{
  "conditioning": "class",
  "targets": ["dot colour"],
  "num_classes": 12,
  "moe_every": 2,
  "optimizer": "soap",
  "warmup_steps": 430
}
Rows from block 2 of a small class-conditioned image flow-matching model, named by matrix and row number. Rows with one number belong to one neuron. Each number is 128 + 32 x the weight over its row's rms, rounded and kept within 0 to 255. All counts start at 0.
After each neuron's rows are labels from the 100 images, of 14848 (inputs lightly noised), where the neuron reaches its highest value: "colour at peak" is the nearest of a few named colours to the mean colour under the peak. Only what is clearly more common there than usual is listed. The data: drawings of small networks of dots and links. In brackets: how many of the 100.
# fc1: MLP up (model.blocks.2.mlp.fc1.weight, 1024x256), inputs 0-127
# fc2: MLP down (model.blocks.2.mlp.fc2.weight, 256x1024, transposed), outputs 0-127

fc1.250 [157 141 121 170  95 148 103 158 129 181 121 125 113 164 110 149  94 128  82 143  70 152 130 176 110 134 121 190 119  96 123 149 154  78 152 118 105 129 130 110 124 128 111 109 138 167  78 168 130 137 135 115 124 122  78 102 138 109  47 175 125 123 123 168 123  41 147 212 108  49 126 117 164 105 114 131 115 162 126 117 139 186 111 123 109  88  98 122 156 174 139 115 157 107 154 119 136 152  97 166 176 101 155 167 104  73 120 106 131 104  90 156 180  96 136 148 132  64 103 102 141 138 157 143 145 104  44 106]
fc2.250 [152 146 141 116 122  84  80 115 149 133 137 146  97 195 154 142 138 185 132 158 108 130  49 188 132 135 103 148 103  76 132  84 105 225 192 122 126  73 149 129 102 191 147 155 136  94 123 143  97 114 184  90 164 138  90 147 142 147  48 107 159 143 164 138 102 119 154 183 100 129 100  96 169 117 134 154 144 107 129  75 109 157 148  90 129  99 146 134 173  97 116  84 135 151  81  65  49 145  86 159  93 119 117 100 107 148 124 119 128 151 142 125 194 101 106 159 189 119 113  99 137 137 150 164  74 126 125 128]
colour at peak: grey (100)

fc1.740 [148 168 191 159  99 104 148 143 104 118 124 117 145 153  54  97 125 140 108 101 129 115 120 116  90 100 158 131 174 127 112 131 107 144 148 128 167  96 112 158  85 126 124  96 115  97 175 155 131 112 117 116 109 102  98 113  51  84 164 150 105 140 130 144  81 127 203 241  99 103 113 127 109 160  62 116 138  48 138 157  96 119 118  73  73 107 114 121 170 101 103 119 102 103 150 106 195 118  99 142 132 146 113  84 149 156 115 124 137 174  93 148 180  93 115 147 124  72  78 147 140 109 116  51  80  84 156 114]
fc2.740 [101 121 161 163  88 140  98 115 134 129 167 189  62 152 165 176 139 166 167 121 134 125 123  91 103 140 167 125 154 114 145 166 106 149 117  67 172 163  69 153 113 109 143 118 141 122 128 163 114 107 145 111 146  88  79 163 118 130 115 141 160 114  89  97 148 136 130  89  97 126 133 142 173 147  62 164 122 117 115 120  99 105 127 161 119 118  86 100 126 141 140 217  87 127 147  76 125  93 120 189 160 134 141  78 125 165 175 159 103 181 134 110  65 175 134 165 125 111 139 169 120 111 128 117 122 114 108  83]
colour at peak: grey (100)

fc1.114 [127  97 148 119 140 138 126 132 143 118 134 131 135 117 120  87 141 142 106 113 118 123 143  61 116 114 143 123 116  68 166 137 104 144 146  79  93  94 102 121 130 105 115 109 124 141  68 138 154 200 104 146 180 108  68 113  92  93  82 118 176  70 129 139 154 163 128 120 153 119 157  59 131 104 195 168 129 152 157 108 128 123 145 134 112  71 161 183 147 123 115 111 157 160 116 169 127 136 145 120 149 210  80 188 127  69  77 140 117 101 160 174 145 178 147 120 128 160 204 123 115 122 136 163  84  94 213 123]
fc2.114 [ 91 152 103 116 128 141  87 112 105 132 154  93  85  81 176 119 142 144 111 152 148 124 189 137 121 147 116 123 140 140 109 139  98  88 149 136  97  62 169 139 163  60 153 125  87  63 181 165  76 145  71 125  91 130 134 137  79 108 106 101 155 114 129 150 146 133 143 145 109 135 120 116 138 148  73 110 180  78 115 127 153 104 117 128 144  89  65 113 129  89 125 175 153 136 154  97 114 165 135 123 222 149 119 125 127  77 164  63 107 106 151 156  74 201 135 126  99  97 134 117 220 126 123 183 120 110 158 146]
colour at peak: black (81)

fc1.201 [ 91  70 183 139  99 144 166 165 129 149 106  97 121 181 162 128 116 168 125 157 138 110 138 128 125 145 117  79 121 174  87 114  85 127 148 126  56  94 172 140 159 175 181 125  35 176 153 154 151 145 136 125 140  57  70 153 137 133 149 136 120 113 106 111 169 136 183 163 137 163 143 143  82 133 141 149 126  72 136 146 134 138 133 162 103 127 155 172 161 156 155 151 144 111 144 132  92 112 161 167 130 128 176 146 141 116 200  86 164  90 145  95 107 132  92 102 136 131 137 134 142 165 130 163 111 130 129 116]
fc2.201 [ 86  89 143 108  59  97 156  86 129 104 108 153 209 156 101 148 130 110 114 130 153 134 140 137 108 140 151 154 162 106 154 142 144 199  98 178 106  90 112 148 117 132 157 109  71 119 145 130 117 159 168 203 126 141 117 196 142  77 101 176 108 133 150 174 152 136  97 103 133 166 151 137  68 145  96  96 120 167  88  57 177 109  52 110  86 105 168 111 147  80  99 110  89 115 117 141 132  82  99 134 146 125 183 148 153 133 129 128 147 112 137 110 147 139 114 158 102 123  86 157 138 117 170 109 156 107  95 170]
colour at peak: grey (99)

fc1.528 [162 109  82 124 115 159 108 139 134  44 118 124 165 168  92  86  82 177  70  95 163 163  99  67 119  96 186 192 138 227 139 130 130  79 119  88 125 130 140 155 146 157  60 120 152 105 142 147 125 120 122 172 140 175 113 114 136 140 145 118 116 174 179 149 146 158 160 122 124 130 172 121 129 163 102 160 120 132 143 103  96 145  96 171 166  64 131 119 163  85 134 170 140 115  32 120  83 101 189 170  91 168 122  64 149 148  88 140 107 121 133 106  95 173 137 137 167 108 160 117 100  93 128 139 108 140  81 144]
fc2.528 [149  72 117  97  81 157  70 141 157 154 160 202 159 102 133 108 157 123 151 153 135 138 152 191 123 125 159 132  87 139  88 114 103 147 124  82 138 219 140 133  95 113 156 124 160 148 154 145 122 152 158 114 174  92 136 169 118 115 142 131 121  94 133 133 131 120 138 140 131 117 138 133 160  73  74 161  75 172 126 104 129 132  88 170 128 154 108 110 129 112  92 116 130 165 143 108 129  79  90  93 134 210 124  97  69 137 125 125 171  43  39 171 111 104 105 111 160 138 162 141 178 102 136 161  63 152 154  98]
colour at peak: black (73)

fc1.693 [132 111 178  93  97  89 135 144 181 136 118 106 102 164 104 128 120 139 111  98 108 182 105 172 126  66 131  98 150 181 141 103 177 112 152 134 129 126 160 164 105 137  92 121 159 116 140  77 147 139 104 116 106 138  87 121  67 151 156 144 106 165  91  85 150 142 111 155 146  85 120 140  84 147 117 139 162  93 164 218 134 141 120 159 125 148 148 135 141 124 136 125 161 104 199 207 189 140  99 128 104 112 130 116 126 123 185 127 131 145 106 178 174 114 186 170 104 109 127 156 137 125 102  99 122 172 139 112]
fc2.693 [146 154 186 138 134 102 104 101 135 139 145 240  54 109 174 119  86  98 146  77 171 153  92 133 177 136  91 105 128 186 151 164 148 120 100  62 116 159 126 146 129 101 166 120 127  97 156 100 124  58 148 107 136  87 160 146 211 155  72 122 119 142 164 140 145 115  95 191 110 107 128 120 107 112 131 129 134 133 154 132 133  94 198 144 130 142 126 137 108 151 139 156 117 121 123 137  76 138 123 145 121 150 127  96 138 148 147 133 146 130 112 124  79 124 133 149  82 104  90 119  93  83 154 143 182 120 189  98]
colour at peak: grey (100)

fc1.710 [123  90 105 162 182  76  90 151 151  61 153 171 126  82 130 180 148 119 115 107 149 146 119 101 176 158 191  88  91 121 135 109 107 156 122 155 168 161 129 108 180 105 118 141 140 133 108 170  89 129 167 117 105 124 169 131 106 137 201 123  94 120 142  94 157  96 117  89  98 122 123  90 166  91 110 107 106 125 174 121 118 159  95  95 127 143 139 106  99 183 197  91 110  89 119 154  99  78 145 154  97 126  89 161 155 134 133 153 137  86  94 124 128  65 126 160 130 143 134 131 122  87 159 145 143 133 162 109]
fc2.710 [175 165 145 130 171 137 158 128 127 140  69 139 157  78 144  52 177 176 128 136 143 152 132  89 108 120 154  80 100 107 124 114 113  58 105 147 107 144 163 123  92 147 116 131 128 113 102 114 110 157  81 136 184 145 125  89 170 152 156 127 117 144 121  96  89 140 124 120  50 132  89  93 164 162  34 152 112 105  72 153 161 183  97 131 127 115 134  90 103 156  99  92 133 167  78 114  92 146 148 115 132 138 114 111 145 132  99  96 117 119 105 101 173 209 125  76  97 101 154 149  67 158 147 118 135 134 163 131]
colour at peak: black (54)